config = dict(
    arch='swin',
    model='masked image model',
    dataset='histories of elementary cellular automata, time running down',
    train_examples=147500,
    image_size=48,
    crop_scale_min=1,
    horizontal_flip=False,
    translate=0.06,
    color_jitter=0.2,
    method='simmim',
    mask_ratio=0.75,
    loss='l1',
    norm='layernorm',
    norm_position='pre',
    activation='squared_relu',
    mlp_ratio=4,
    head_dim=48,
    fused_qkv=True,
    bias='all',
    qk_norm=False,
    parallel_block=True,
    inner_norm=False,
    drop_path=0.15,
    patch_size=[2, 2],
    depths=[5, 5, 5],
    widths=[48, 96, 192],
    init='torch_default',
    residual_init='none',
    optimizer='muon',
    muon_scale='original',
    lr=0.024,
    momentum=0.95,
    nesterov=True,
    orthogonalizer='polar_express',
    adamw_lr_other_params=0.0012,
    grad_clip=0.5,
    steps=5800,
    batch_size=64,
    epochs=2.5,
    lr_schedule='wsd',
    decay_fraction=0.4,
    final_lr_fraction=0.05,
    warmup_steps=170,
    weight_decay=0.06,
    adamw_weight_decay_other_params=0.01,
)
Rows from block 11, named by matrix and row number. Rows with one number belong to one neuron. Each number is 128 + 24 x the weight over its row's rms, rounded and kept within 0 to 255. All counts start at 0. Numbers have three digits each. After the name is the row's rms in percent of the matrix's.
# fc1: MLP up (model.blocks.11.mlp.fc1.weight, 768x192), inputs 128-191
# fc2: MLP down (model.blocks.11.mlp.fc2.weight, 192x768, transposed), outputs 128-191
fc1.451 080:104163111123108158116139103126175126146156142108151147114110143139073117137131180108111156150113142122108161129104137155132141107108114107145160113143093100157162135095146135093096104139183147
fc2.451 085:155172148144142100126166114110144101155121129156132092130098122154109191123112071096105124135178106095115139142156093135130131167154150087182142095104130115169113102160119117108125194136098146
fc1.453 064:133119143145140145148180133089180153141103137153134123168146085130140083099130082091115135147140095154086115120099128136114158155142109149144132115099114135136190103124157130129132121123129077
fc2.453 070:064146153144105138159147133114159145126112127152116141120119079132171078156106168181145146113071130159131176136129130103128125088130148149136132150116111097113139132137114125128103148121132135
fc1.454 018:132103113042085153107148134108137125080136146110187107128119099104174117102100124134103103139144126126119121125093130122115119112117157138154162121098145158119131140160128141116171102142149119
fc2.454 024:113130107150100175111133132149119098151148117110088177128112138120139174103092165123143130134138110102137129151117085112133133121098126138103135126147173106158095150121138129120142140080150099
fc1.455 131:168112124119143118085103078158198165110124139120153120100130108152156125123100088144138172134081109159124124141100144106160145139097123072117132105131162157119093126120114170156095114122146150
fc2.455 140:092109112142137152101144105094126119115128104120088111145141096128084157165097145187101133135138171130141173104125136120179113149082138134119100116154131142114137087137156132123102150131166124
fc1.456 069:095122109083113122126106112139134090143097158129165120143140168142128140122127098167104115117097136132146145096126177088081085155117123089159137130109126111118112118075114145110127128120113122
fc2.456 088:144122160091119115125123129086146166112125127124138135096114136117119168142123162160121109147151117157102104136150123145099125090090111131150122129181084142123131139124114127126129150065111149
fc1.457 133:119134130115149136145077128150131118118153149124194134136116119141099120105138116169117086171160105109149136082148125119127137147097117090117118146093069137114153122083174115180147098107105111
fc2.457 142:148079135121159112087135117123140166112101130116084103103107153141117127138168116114131103132130091142156168126159144089131126124132120130139111138125119098142089155077124146105106164118093148
fc1.461 028:102042175128089125118123099100124103182154187113131131113141133135158123129110131127107103134138115137163142129138145131107093134152143136131114143111138140147164080154096134164190149128199167
fc2.461 031:097132118163141139176102101086140156125128126120140088139151112087162168131111175119117146126122101155161138088130079150120111123165125116128102090152115109109140131102118156120171131115125090
fc1.463 005:117121126094157116121102156149120105163110142102120174143163142090077113120130119124118149120136121171105131111152136083096100162134103142136097139121145118150141172121185188146121130112120102
fc2.463 007:120145129131113138124119122177158147104138078111148071104127135114155122116117121113131098130155159118132095150148118173100118168118187144109143132152171167134140147129127157166094117159120141
fc1.464 149:088108098123121165118157087124104139141132147178123163156136106120100125126139080145147124093123117134158129130120149102112130087132067111121122124113109127111138123122105168110076116133106133
fc2.464 166:123130170115144140155126149133129103122119123102138155136131110136114129135097106128161134130134119166128147108127132133148133130151143098147111100109143128156155173114106159094144095128125113
fc1.465 104:134097147136145152158180062140140122145092168123106127145103145142137137115156110150121140139080155112075085112096175120154154123169111118118117152114138155122158146103164145107124109108155112
fc2.465 091:080141133146136138115114116106146120165133096147122155129110110126071136141098120121082180110115183113125123114148136113128141113099098118117155135150162133117122109182119135113087135121080110
fc1.466 110:094129106112153106122172152125123127110110100108128128118150135143117106140106149093107107091179112159110145173112131109102118090151093117150109105169164174118129115088129160142135116145126132
fc2.466 101:158097102160126148131135125110134113156103119097103106150109101192119174140161126142138129128086117160135105126124117130147086117112113129171121105124132153140115112132109124155134134106125103
fc1.468 128:155119134094140154150132070138133107125116167160163128099136138138110111114117148100123130126080119128110099146124100133125158128157142093120090096147120143133097128133118140132109145132139111
fc2.468 136:139162105164095096115124157159131131121125115114175112136158153151174166134090110089156132171135166121138069099125119143117114130127184115143166128117174099099097113108103150154170105119188139
fc1.470 133:089113105074116153116130108105118127115089102154123149102103097135146154093109140168111151086155132127111079103144174103103100119099168146134104165163141121129150097146109154151130120138132116
fc2.470 164:093123112167143142150119122127152123111180141119112112162146112129080080129141142114107127132130141128133128148113118142178140124135101110155191078124156133100199107125106154116128125111165147
fc1.472 136:115129131094088112103133099138116132156176160128103138164131155152111149144139137108076113129139145147135140087091161139129124105187090116134101134161130132094124110109118156069120131140139135
fc2.472 139:120154132130136094122134124173098105126134114111120134174140143114112151093142099135122088132086172152127122118079114127115188155139192115139154144108135132136117108100120128137147136120108127
fc1.476 115:087093108096112115128151120080137112131147133128182150094095150124150138136117142158146149165148143131119138133156135086132123119138119150134134147150153117087173148087127119126160106112115081
fc2.476 111:135125117096142166130140179143103155103127137136140095117129129167118128131136130135085132160111084144089096155139098112084156140117173143130111128114145105096128161115127140130098171114169097
fc1.477 019:159156115133170083121134152140157158129127108166070121147113111102192152159115112155120135104162108146092124140120124121132092131123115148136114147142104162130110122140160144172142103071119129
fc2.477 027:129152094109089089095129116118140126122086088116129113131127163092114165103129102150153141110139129167153173161149124108146071094140069175149118121130105115155130134126113169189143119111112132
fc1.478 108:129118134149119124157145127124138157155093137168103131140072122108128117115152102138128136133101149121136119126140123069140115117173117104150107122108127116100130135099107155102161158117119119
fc2.478 090:098116143099086114167142169130082168133072133119161154147128137099095087110157171117100127116117100143170158160177152141120139137124090136132105135114160127133136120139145125095139196123124123
fc1.481 157:106132107060142127100133098131116112128088147121165147171129133135148125155120117168127127147094139103120147102123134125102134133117111153147123121151145135131117159123172139140112135100110143
fc2.481 167:153115120159069175144101122137158156123121101139135137094114113115124113084134143139109146103120090154093142152117101104114098134168206133094155100134171164140094135123133136116117121156142137
fc1.483 160:140131168107115118102121104124129167137102141109140116133131132128147112115103148150121127117160161190114092099159167108141080091130121111130134128147099138141099126110120092116139112158165125
fc2.483 183:141111131141122148127139137123141107133107085083130111102131116127141127119151152108111105141107088162139104140120136144133144121143061070075117161081124148161128119182106146120125178135160128
fc1.484 033:103126148103093135154130144182130132165176112104177201106124107164154138180158139091107093116124138167113113127142143121141124143124132111124155113138147149139118163096107162151138129099139124
fc2.484 040:156143140128123138149157149135094151132166142136133080161122138157150135130175128118099085112139158160125129123124140132135131114147141087114123118126171200118138163149093127080072136162085118
fc1.486 134:104155088159096141122109109143110126138161113138169128153144098144137152114180105118157101119158070140150139147129145115115107155171154140186091117137121131140119118181153193101111096089106126
fc2.486 136:132139151110093154113071148161078129137179093161128138151136121152138131165128140067109094158129116106180159128124121100119123144141113129146179124092116137172141158139140128112136122137103135
fc1.489 199:161110121108123144125105123101089146135154170137154129145131113136128130126160140158124124146100148138129095142166171124138157117101147174156126137149225093086130125124131133143148131118098127
fc2.489 189:183101078143168098125113113103154152118115133128113119128139118107153123141142158153132170118153147132137124150155124138137123102150119096195146134114175121104137122116132096112105103137163123
fc1.492 142:142084114130118103181141104117122110149105133113185123194122167119126124099097158146153109078094108153115168099132137105108135129177150130112117103099109110151147157119138160128124123133111149
fc2.492 128:134131105153135126158147113133143188152161130127114126163118122109072147110135138088138148110100086181117151105159117143115147137092148177141154187180170109128106085126162109130126125140091132
fc1.493 009:132121110120109113153105109106122150116117151140126118132158131147109146116093131108181113176136072132155126113146097144132072157075113122132128144127151110121126120147125168120122161086122092
fc2.493 010:111134149113108144146126120132089110162076119127110113128118163107154138111117125157128149203123121132119172134151155115157077128087100123147114136069124112144098142131095130138139066136100157
fc1.496 173:100137121130135140152125076107114140129137134158102128132158116112150126129134116125171149138108136159155115131098163143169154165126123125174139124081132127121087103144135184086144173115125131
fc2.496 153:178116094106122136138153161169118149117120139132129124169166119157170150110113116114141141169112182107095132132155106099130127136132104143136157167111143097157114146108111150064106141112126122
fc1.498 134:122123080122153156157134143086111150153181158135176144121117118186120159084116121122121124095110155111114138118112181134207150126108092134173108090118123129109151101076116177134129146109131141
fc2.498 138:110126133156126116144163108141099131107134115127119153093140140120117101136135120100118144142110118110142128120140099104147130160093141139101151126133149119109108138124166176152094110116150122
fc1.499 139:158094086094087080114121086147141142141102174128108182131140112149138104088102119143141127124116167127146125176149157120121129108062136148083096093122168122146135136127169129105123136115151083
fc2.499 149:106182109135133121143132137108117114118105162122132125154154106117122132081127128175107129098183172087119138163148163121140090138108110146128087123104114139116124088072157132108143122154104121
fc1.501 122:140111141083136093091162122175127112092120147149100185139133105149133121135149097114128111095118130127144131104168145123089118121135095112136114122107132158115109144147135108103099146122139129
fc2.501 134:084159129117113105117107097147133096099142157128138124107088161124138135138104176153152114089120116103156118186113140130159095126144155145118129130127153141145113108129114130133112106106138134
fc1.505 207:119140134098146105088073087140128110130092132121119132126119138133121086122151124091178104121074109127146143107119166145108110108115143120137112147157171088145175171172134162076111137103124130
fc2.505 188:119112135125144152106197129083123091147143126087131085117092101114119106128151134100119153154111147141124145125144149134126124132157130153089130097163111119126154129154072130078130147122127128
fc1.506 134:147093138084146149150125132128160099135117148126127175108150178081103115106142106096149149108143114151143123084128155137145112121124104107139114106119125131126144112133107140141125153135110138
fc2.506 173:119124112156181110138116130171093146093132135157123127116125101149101131145148122104128125131134115118123127133088136148158149126166106169088146144126129098157135129113168156137134160126142141
fc1.507 156:109104146110135139113139134095170113136103137136161159128163100141093121141152085135119132125131167108145107119135190083129132122113096143136158115142110116119123138102120086113159111111156136
fc2.507 139:138115135103115200135114217117131178102174088142121148154080128130123142104155112144148122128101126119120129145148114089118098147118096138118171108100090120103128108164106120134150149105126111
fc1.508 100:117103151103139105130129100102160128134096182152131139171133154164135130078155144161065152123139123111137108109133163131104150142148115096133147115110126100162122123102143140146152135146134136
fc2.508 106:198146146083129099162127172121137168121143164089152126142115158121088148150155133088121133127127124134134119196104125109120143128131158136138131194121132109122106125119136140163151140128176170
fc1.509 127:081118123114136103132085103124136100129113155147133135106149104136136129126099128142119113116161120103152099104071161113125090138177107110136120112110101166111088110135142162121145126141120167
fc2.509 126:120153146149125099139153135149099108148144135143130132130146124136147120116162087121153132126141135096134165139109138118098091119115107122120132088131154156162108119166109128112124116154156117
fc1.510 044:112092130131142156127102108136123128098139170168124143136110144146157144129125131164103112101154123075172139068150178155141084159130116114106108089105163115112138135129118131150183123119155115
fc2.510 041:106176154154140143124136132111105165124169142100137096124091102158089123088116114131135189150121092110114110093129122125095138133139144126102123196094112123114120168127139127133145109128156123
fc1.511 104:160148120104094129126155126160078118146104182154139157126093136099171147101143138115124143117142130130079130136184100145128128142127129124178111132152136109121158134081134140179191151152126144
fc2.511 085:154102110095110115162094128149095133085149101145144105132129125191107104101090115115166157145125068143119141134123061084137080120097154109184116162115102116144151135142114111134134097083140156
fc1.512 179:120124100124103140129144144157143128138099176146139151177114125143142072135148153127145125127125112128128094098102161119162159074153113143121144120118126141144111124149131106111089164157126133
fc2.512 166:138105143176151112108103135075145143117109125126116105175118123165180142116065140057101109151176109146148125134121098140121143097130106107175141134105170103134126093154104160150116127129129119
fc1.516 156:122111117113057121193125138141141115112113115155138138189103149138110136089091158145096143168152131121094104100097129098127160083147158142166138129108116132137162117117167134168091111122103079
fc2.516 148:174130130131155132162122106165140144121098138166118156111159133172109121092118129139119150138137109154131143125127109093113107137139134134123136119150153177143147188133136142121109133121112123
fc1.517 159:143137094100157105119082085151133116115133150102147160207106110143115131163124089146119134101127132161155158112129158105134127082126091091172138148160127095125108115175142180128144125132145120
fc2.517 153:096099108124163139120153107126077111132075121105129146134108135204150148116136119119133131128103119146117176152128150172106119102087127108115157150126131100148142151111129126095104116189087138
fc1.519 183:122104100124111119150130092139123135135139165119109152126115142165190140145162133161112137118118081152121120163153099098115139102139142101158118149148133150146137116097121157160096134136105117
fc2.519 153:146151074112132149133130113156108134155122125149136118162095148130104115094140134127128089089155091113165093121150166129168152100112101139164139135122132160100126074112144157151126125150140149
fc1.522 010:138116160149121139117092116096126175148122129153160075093149136104113121148116096124126079111146126155113137172120174096114128144111129113117094126142091105096137111140124087142136128127093121
fc2.522 010:131136160134146155145094177156138140146134112159115152104125152130146152103089127126120131139139160151126112154152095116141151088107115139084156110127108120148107142081113125152135111099147126
fc1.523 165:126124127098126103115129101150147097128109127111182111106118139114147197088128137116131150159154152107104104101128129071132141137123088112122169119116155160097146155086115140094127120150113105
fc2.523 172:123156107135118171140118091106115084071124166142090153130132110129132123161174133117115114163165146138100117128126115158136133131100163132089118159133104090110103169106079154135137099091082143
fc1.528 123:120112193139128105167142138109118104170094140117134112129150093102118151140143147134124115116074149102159092137123156126135129116116103137130117157197129083091108103120100162130128152120112110
fc2.528 132:122161063138124147110111097152140129059117120123137139128122142137138139152102151142138088144150109127120112100143104174105096095105131157167115130160133138142152131091098101104145095160129149
fc1.529 133:113110122115096109062126093087124118098119135114157091165092143111141127146150160132103108143124130109120111156137134066139126160156133163100110104170137120090124143152141135121128148142135147
fc2.529 155:147123092083137125132130151147147045126125105110140101147147116094148073106143143125168162145110169113123110154117126099099108086157148129138171123123128140142146133104098103099186101180152125
fc1.530 151:122106144088150111134095132122121113139121141122165128135162132099128140125069141151147086154088160116114154099116149120140094158124120123132099076108144150091129077097148150079088143106156078
fc2.530 152:144120127133156134091130104130106118162156101103133135095086105131154143132167120134203119122122154120113152136133114139135159143140098133111122120143129132140134097143158116102154169113103162
fc1.533 144:140101136127151093132116139141162105160123118161146073139126137153116124173179122153122124125133095137136099147125116073140118121157133101129152112151154123092138117090149157167141127114143091
fc2.533 143:124114155080105168127096156135125128125077135101121125136154125095165140117121148117128113143132152123099141153112129121138111118127139084102124149137146099136103117079132140152131154150114134
fc1.535 143:130127174117122080130144113124131134130134125101119113128114138132077087113142153136138125151143153144144140133111129080163086140151157133167077128141069139117157114124130115113148159136133101
fc2.535 164:174140128109127127131146122119128122196137135130166128146217164124124119145147115148126121101131123126116091157130106181146146146083118122131126110112096139125128043102129106129125124129110114
fc1.536 139:097106132079148113147114125103156151147118153121135137161083119145158154118169124158133096113167143200154143108148161120185110066148136111118116135125125084117157139123128137158147091134141110
fc2.536 149:109110117104175151132152126149122113127088088093110127159099084165100125103157145120186139119157062130099124132060111094096151153138113143136129141120133132120118107142138133123146139133105111
fc1.537 014:141098131098071144145137145094126184114099128173097148141115145137098146130143133136148144119112139109154153124147128098108096136093123104156143138142139168125121090109140148151115109117135137
fc2.537 018:152140121178135123120113141141142169079135116128118124140147124127116128113160129110160122148122116150089138122177172105113145118134156160119146111137138178159108079106156128122119130094171106
fc1.538 132:081109136088143127153101128092128123112087120124115117145097145147104112148114058148104123107145183113143136130102149131142123179096146131144104141128122147117161135154143146129168104154160092
fc2.538 129:178123133177130145143093161158149114134121154116133110095106111171111133140148078125128158118110120132125157148119116145136079126109081127120111078136108116129148117136115113128118160177155144
fc1.539 011:111162106088111120141169121084137120160138124113126160138126124134164101128094089107135164141129091162150135078152148109128123126132093128098157111105154141142140105132128158092120125108118093
fc2.539 013:170113110119129125081144160159171145138131138161130077145116107114135159151120110112117109170142142117117134155093106141084121116139082085091138111139131093131099105120155136128112136127159145
fc1.540 006:119110163105138096112136108074104104128140108128104153152134160146094164161149131131112148162125118150114131090123160115133135091142130126177103126120141140099174126135100171123151123066139121
fc2.540 007:058169106150131134111120161121160133185137100130146087126136094124107125118113131171088174129157143175129132133156103146144107118126148107176115099128089130100101132134165122109102146125143119
fc1.542 176:116128092129139182092155126135182140158098151117132119129124141154152139114121155121077120100130148080137111098123117108101145132170107102121133156130149145167099122108162120098128187140120073
fc2.542 167:125156186126119188145110154098130134118113145119138160114126082101115156123127154168114105122138121096116111110136119138122161091103121145162126136142097130137103152075144116122147129108154104
fc1.543 149:102157132126109123166118072128134150132131153167107164100111126163149129103112106073137117102121072155140089138123178097158113068081119157128130109108120119146126142081110145158132136124138098
fc2.543 169:155150124113093141100202103138127132124163148104128144123149155090093151160099116117163129146091139108127125105164122119138100158131142088155153121093126125149074079141122120166150106141149148
fc1.544 007:076102103122127101085087081137120138136105117175156187125126147122099125129140133180120098128156153113112121143160141131159152125124135146123119128156120114095137186150164116133136139159110111
fc2.544 005:140121102127137119150127138087117126169146105149152104170128161116121195124123160128120143109124167136144127136124147149117152114096071138134118075136109132185112163145096177106074073139089101
fc1.545 068:119138108118089173148118132125103176135153152156150148139073146123157129157163100129122106138070133099146146111130126126124139151104135141126068150099151082148118087158155115126121156119113081
fc2.545 080:142121111113158144172116103135120151137155163070137120133135143165124123181126125080126104178101129112131154150109126114086142133095107100127121156124123131126133148130171092150148104171145121
fc1.548 167:131152141100155175141110090145132140153137167115153158100109111116133117114138149102187121167133123133122167152139172129138112166097079098150149104112081118161105106138098131176128084108146141
fc2.548 195:143139125163160103098100182125121132114104107110104117084136118104161123095166109132136132128131151106131144111143178118132157106133129123143153098161162112086141172113161118141126139102118127
fc1.552 124:145122134106082123092160118147149130181129140168140098154104134148136092128115146091118153152145128132111109139147140120129089116117171142116117104128083101109099117196149144123167147112125138
fc2.552 145:102118152154179154102129168122156125103171119105106119125099116139137129112135136116118138087133153163111104117131168111108139142125112143173148101088139127077134127128167117102166101139173148
fc1.553 045:114083124130142118109144157138131164105081132159106120133153140093138117153115123141113127146128128148164133101135098170118098096137104136156061125142118119126138076155134133103125124121110172
fc2.553 043:162194089128126138095116144111116137115106152134180126135105127154137121143125115101120146134142097103145133085105096123134118098113151141115100136123108124133098149152144101170141084090120145
fc1.554 006:149111135099134082103145171133145101104144158147136121160119110152124108139149153115116112112082131119112135107119132127116132076160129160096111095126115146115107114120110160123124127130110127
fc2.554 007:087138111185116098119103117109143136134082128114126158092157138097144165175124133149124120105143100104144144114140128147130096116123174109136166152165095099156132121156105157108159145116096081
fc1.556 152:122126126108077141105108125097133174121124129124101124113151102144119101126106157130112162152165081107106134090114163075131141104131114178163129110138144131129137135146157115149119121119107102
fc2.556 162:107084125131123164123154162107115097111108147132104118155094121141103096183131113109173156179128148207098134149118073077129138136141112131118109112118164069130169126132139118166121139144102126
fc1.557 172:156118156116168129125158108137141139084178091125101121141122171125168113135183140122122111144135140161102134125133104118136128123167118139154123122124129160120156108135125148162108110167160142
fc2.557 169:127091096131115141114135143146131158142139103131099079172154140139127177179106107180125116134142122147114104115145152110133140173128124149147113121157123140118134149111104172110119114107091170
fc1.558 141:168101102102144130130105086131089127099101158120170123126150102112141112114106151131144100172151138089135086100091147137141157141163129156167145168115117150150136098115108110116133147118163127
fc2.558 152:130158114125120135134121151119146157143162131134099108177113159135102152126155109170141168119127068137171082127140125108124132137132101136157161065138122121096113124125142160122093130138087139
fc1.560 137:097149093105124140126120134091092140132168129160120144162144169138124111155153141130120177104144097098141154162112129079132136144146150060093144158149124147118105130115163160132131080158110145
fc2.560 128:112128158148127165092123155174150138136154096131107116157143118138158098124104105122135114127124133137162157160159155138129094115128125103135134136109127113143120096106139138137113085155127117
fc1.562 119:136090128112116149138105101117103129117160121146138118159164129112116133057134122094118103143143159106083129114138137146154098173140112092128180102097126122144107112143110140141157140151120182
fc2.562 110:116074069152127131146126114159106123138143116132125122136134121118136132111138116177094160095101098144107166155103109127116129153116149126184126092165113100120098104156119157124125140142153103
fc1.563 117:123148104145130125127135118130130134119159105174119143173139130145109138139131120117109118104143142179143135158128173110166141145164130133113134118082100137133149109119150149156128125120110135
fc2.563 128:129147148122145111110134096093160191169127134090109173113138112169126103149214137147176163129116120131130143120172117094128113119143148128140152107131154108147134134097138133127108141121163178
fc1.564 121:100098142094154108133136083140107119132164130134151123107116171130106095116114150126175104082133140156118089141121151105142148110157117174139119106098143130106137109127123139130097110105128147
fc2.564 131:105116137146114092138155141174129123146149126122103114109088096096134161120136174129133115160157151102094132136118093148096099168135151112141109124176103167113150163100179101073169095125158106
fc1.566 154:102164141128147108131142120142163134156085105119101121133164130116180132063127156106114108156084107098122129067136179127133141113124141137119132096149110139170113128126079179170137135134110123
fc2.566 171:140121113140097146122103111138127154112128156105144178138102141143172124074144169079087099117142087103139096123122145160063119156104169149129116094138140152117133134124118115141115106141109160
fc1.568 132:090140080142137119114157054129139128158140144119103115163124128118177114122162099121167125108113115109106113135118129139165151145118133086118117093111139106135133113125122174112186128127116165
fc2.568 141:100157132138128139081086157078175140112075128115146153118120178127163072147119094170145092135108115134123145145141119149131101158153141146116172128113111145111091133136117109110095150110105124
fc1.570 146:103070141135177127132110111162119111125150133147133143113122127124153134138148155098128133097154159136110124067119135141130098157122113124131144094143104121131170110185093120116125120115122115
fc2.570 136:131168119136152123129181160087126123108178151107153101163126101112150144101126152117125134148145116115144125119117101121139124135152093153075179107089138105135113135130116138161130146155112109
fc1.571 160:115133119128152124130132160144149149154119142152141123144137112131127116183145142107133124115153102153117129134124136078152107112128152138148120135121102137148118133118137121152154104077133129
fc2.571 172:134131146165113146175149168185117160087161097154133113134133111136170099107089162121087149145181136118122091159162127151152113140129108110148123139094122092107154105117121117103139128117135124
fc1.573 123:137122161103158145142112095146141146125104111123124163129152150169150113124134124095112089097102148121132089148099157149139139135127135174135133149110119153096123145094148127104116085157148140
fc2.573 119:136121093129089132105073134116142161110126148136115091155131141105151155113132104135146113125137118132153100103150100158168109128160116096138082162098176083089120114143128130156145107128134114
fc1.574 125:140090114101153131163103118102146114141118100164104098170167157115144096131125141116183095137118144133138116100190175053133105124141099153134113103102139130159135147117141132152145163090132106
fc2.574 136:096151134126117168130163144099144140058146121112089127138146114101144132135107144110161126121140117150136180178131155182151087160159115114098140090157117093150153145160102127138114118132106116
fc1.576 154:124149137070129130086134121117109098179143181094151103101111158119106114133115123150140109158155114162165078135127169101113140121138108112164094087128114138084113137120152171098139122170100150
fc2.576 170:140124138159110140119124150119074132110133142124119155093110098100118133138075108159146120082134151139114134143113088130112133135160125115108124167120158137107114128106180168157116154131165155
fc1.577 136:110115132127177105119125113122103121151111160127126171149142139094143148128104143103123141116129109111136145094125136098133126158117101124143116072132149138111134160107091132163156094131170113
fc2.577 150:123132128115163095085140136135156103094118121173098119086156141141117144128151110157165099149131132155127112115150130090154123129109091097111125120139140119084146098124139108110134123127153091
fc1.578 164:131125125089140155126148131088057165136104142134119108173128107127106156083098129111163136161109130168134140116145151132124127142101122137156143121125137113124135113115138131122098137132147089
fc2.578 166:105144109134124161150112093138167164134118114178094138114115106164135121116102124143132111105158095125118136125142081158166141166093113110105118158122129123156139112126136143164168171101111127
fc1.579 075:094106101135134137155186113124140115150105163129174097148140096078132122122176130156160138105154153136098121128124133102116108119087105102172119090086094136052131102104114099116105161106104113
fc2.579 086:124164094120096122132117140105133136116150162107095132139160104142179076107123102161169087141112156173139135128114171116138135084110128145127112124137131125129107112093133136137106120103149140
fc1.580 141:180085152105143056109158114117137111153129121173121132116136133147125163163090162130093102137098085126134147179121154119169119124122095135129174122128130133126116091131120139144148107099156105
fc2.580 140:164133088143167161099120148159109182161122136131101119146125148121141157134151154096076082124120162112140094198154141187100118146164123132125151120142116112080160118095141121118089120134095122
fc1.582 105:129116132079153094152115088121150140165104148133122121179140116106114092084135130092188139138092136130130137135120108126146105161110150107122103133144140125111138156109134145075112170157137129
fc2.582 106:145148125145140062134167106139212128131124146189128156112128159109105134119110134111152110151129100109082089164131150142108123113122099152158127125153151148124107127127145124125108096147123155
fc1.583 144:113110119127142090133109109098176115164126131103133106116129107145114109124132147100094137116108117181089112119119157120093114146130133160144119105115124096147093116108137165127108189161146107
fc2.583 134:089114123117133116144168131110146156085122104120126106122119156165108151135113134088128149146161125091128119165105184144114103162185097129118144098104161121153124122147092119130135136191154140
fc1.587 032:107102123134098115139153140088125170135120162147175110134151138112132116144114126095148104131142129105171117110124132084133138164133125156116111105113125112089115179097118160136112108135097185
fc2.587 044:123109112116154098109126107127137156089126121085145091196135158162124133094130122129114162160114117157170153118087099136154137147095125165120097111172159077164107141119120122140133122139115132
fc1.589 170:140120094098075126119106136120153159120157132112176138107107168125122094119129127132156132118112131122133159155173129179149135134124131120149142136140127137089107150105146162122083092124091127
fc2.589 167:160120148090147131143136108132150097173119110114112110118112136100131122118114120150102093166125144138141111119119119137131139156166148126148163092158143139140097132104097096098148146138103101
fc1.590 157:146108136117103130138132093078147177114165142121168143168114159126125139115092125110147119159135108139139105119103167137155128124126095090106129121105155110168139134124156137081112124146142172
fc2.590 135:140115116137177112173146139098139149108127103115161098124111108120132126131150092122141124128176137170105079142185122107151156123150172138098126144060132166146167100109111116187138068086123147
fc1.591 173:110116135127127145156134125139120139115113156133162119162151112118126106161117128064137162131171150142103105108098117081154136093103156135160123116111126126123113156127123120162094153153092091
fc2.591 166:124101110105142134138112158099107128087114143110148138112117099085108165095119103148152110159144115125108169113145106119130115162134155107136142114161137158083134103091131132149125078190149143
fc1.593 011:144104122129178093149106108111111090112116133130082135163120089127074158132147104131083125152116121125103121130147133122158109101145113149108132162138147111151159121162087183166160115141132146
fc2.593 010:111126100134115116092094118100117155134144154101137091122122097125201140144190141132154126119137087139149121138179089135151150136115128142146169092158144105141116113120170130110121090125116149
fc1.595 141:114150120105122160102098085174132125157142163160119099145108118110119095108133125139148133167136128140165120113130142138103074126107110117131115128111112160161154135129133179105120144105143100
fc2.595 150:146075119144117149083137119086158179132124127142140115115132094171191120141162125093150087125128127080155122119115133068114120144117133129110135109095132126113104123068138126138157127128170158
fc1.596 167:157125112122102124129187123129161127152133118115106146155116112136132145133127136158169105174199142104107129117161140096147134142128120088137138132120173160111132088105138139137122114086111123
fc2.596 177:162105142137128160140182172121094103161117143150147165153110098171118168111153126110097138129110133149124128166085117119107110081121128126161169135129105108134076123161130112136146150134126101
fc1.597 098:141119161147116124133062115165106096178152150167110133128098122106149085114123141124145095166095118127141136104122131096133122153135138104091128149131093137125124165121097118115125154087133116
fc2.597 074:094109120100135134151096122179114137128164122142143134142081122143163089149115118148075151124117147107127123136158120147132105117100122133138154100133115096147158129135109164148100140111109119
fc1.598 081:159106179134146133104124134112120105146181112140178140142118159139112122105136127161094135124124110138141093129124126115140116104165143128109132089154096156147118119125072167195130150105150081
fc2.598 099:170136148125115099173154158126100099088091110149123120155135104083124168122154105104147114101123136112077091159095151135180149170150108094130115119123134147124122133102121106117127113162119136
fc1.601 007:105102105118112147139098163151143129180156157127143128120128160109142143139105130105090148170118147106138134120166188069164141116141138196167108094137139145122116135128151168148102137125117132
fc2.601 007:124154133115113160150154093099118144110113123142110138121132132148082129096148137130149111172158113148169100128107123109175141126088128140107136115149160111091136156151131137096102103115141132
fc1.602 187:141131088108177109180120124127140111179109160147143110152115156120102162156133182090146107148128101090143135122144119075147117120120116120156128135126126111084140187173153140126148158139105127
fc2.602 173:075109186104162149105121104142152134102106132147153103083093113115133109114132110105153134115087100161124159139123117137149152114146098124126130101139129104169141114135171141153146123115109151
fc1.603 126:135120146122109081142114135156101141134116177115132138126104137114113113118077114166162103093131161184142162095139176123141127148119134128142119141125116112141163128162107116115137151112169099
fc2.603 125:138156126139136140072142170136127110166138114116130097118133118102124092166162096151127160151129126143128119110147085134156108105115140156137108121091152136105190159116159149129146093177136114
fc1.608 154:159123100093103125088119149151115128129120114160131150126119124109119095145106105118147149133112123101159124121127180113136062110119152131110175134126118113122106116166114124123139125130122122
fc2.608 169:117117182186147121142116141149166133080128087162147113155134091131106138121131152154119104096144143118129128152118123122117144146144140104125090188129094095122136101126138127078109104153153160
fc1.610 134:131143095090120137134125120120125106097157110098115179157112115172116135152097139140094112154102119125141115087117113149129108119148089131142148137122102103168102146137162121129126108130111086
fc2.610 141:118134107111108167115126147139139123117098140123138148145141084135181161082094119091130164167141130114173102121127084142141147120117111115138167094128150112151104172134137100135130161104093139
fc1.612 174:108116048095112135140123108133122152147126130112050118170094127118094109132121108107153147121109143107164144103142113107115142138153152142172119145103156128114161148142106128117123146106132145
fc2.612 159:151132133100136108142107154120100158129142133106131135145105173165107129099173118182140146121117137102173092161149136122129138094097128112116119133130102110134143149146130078121159112109087137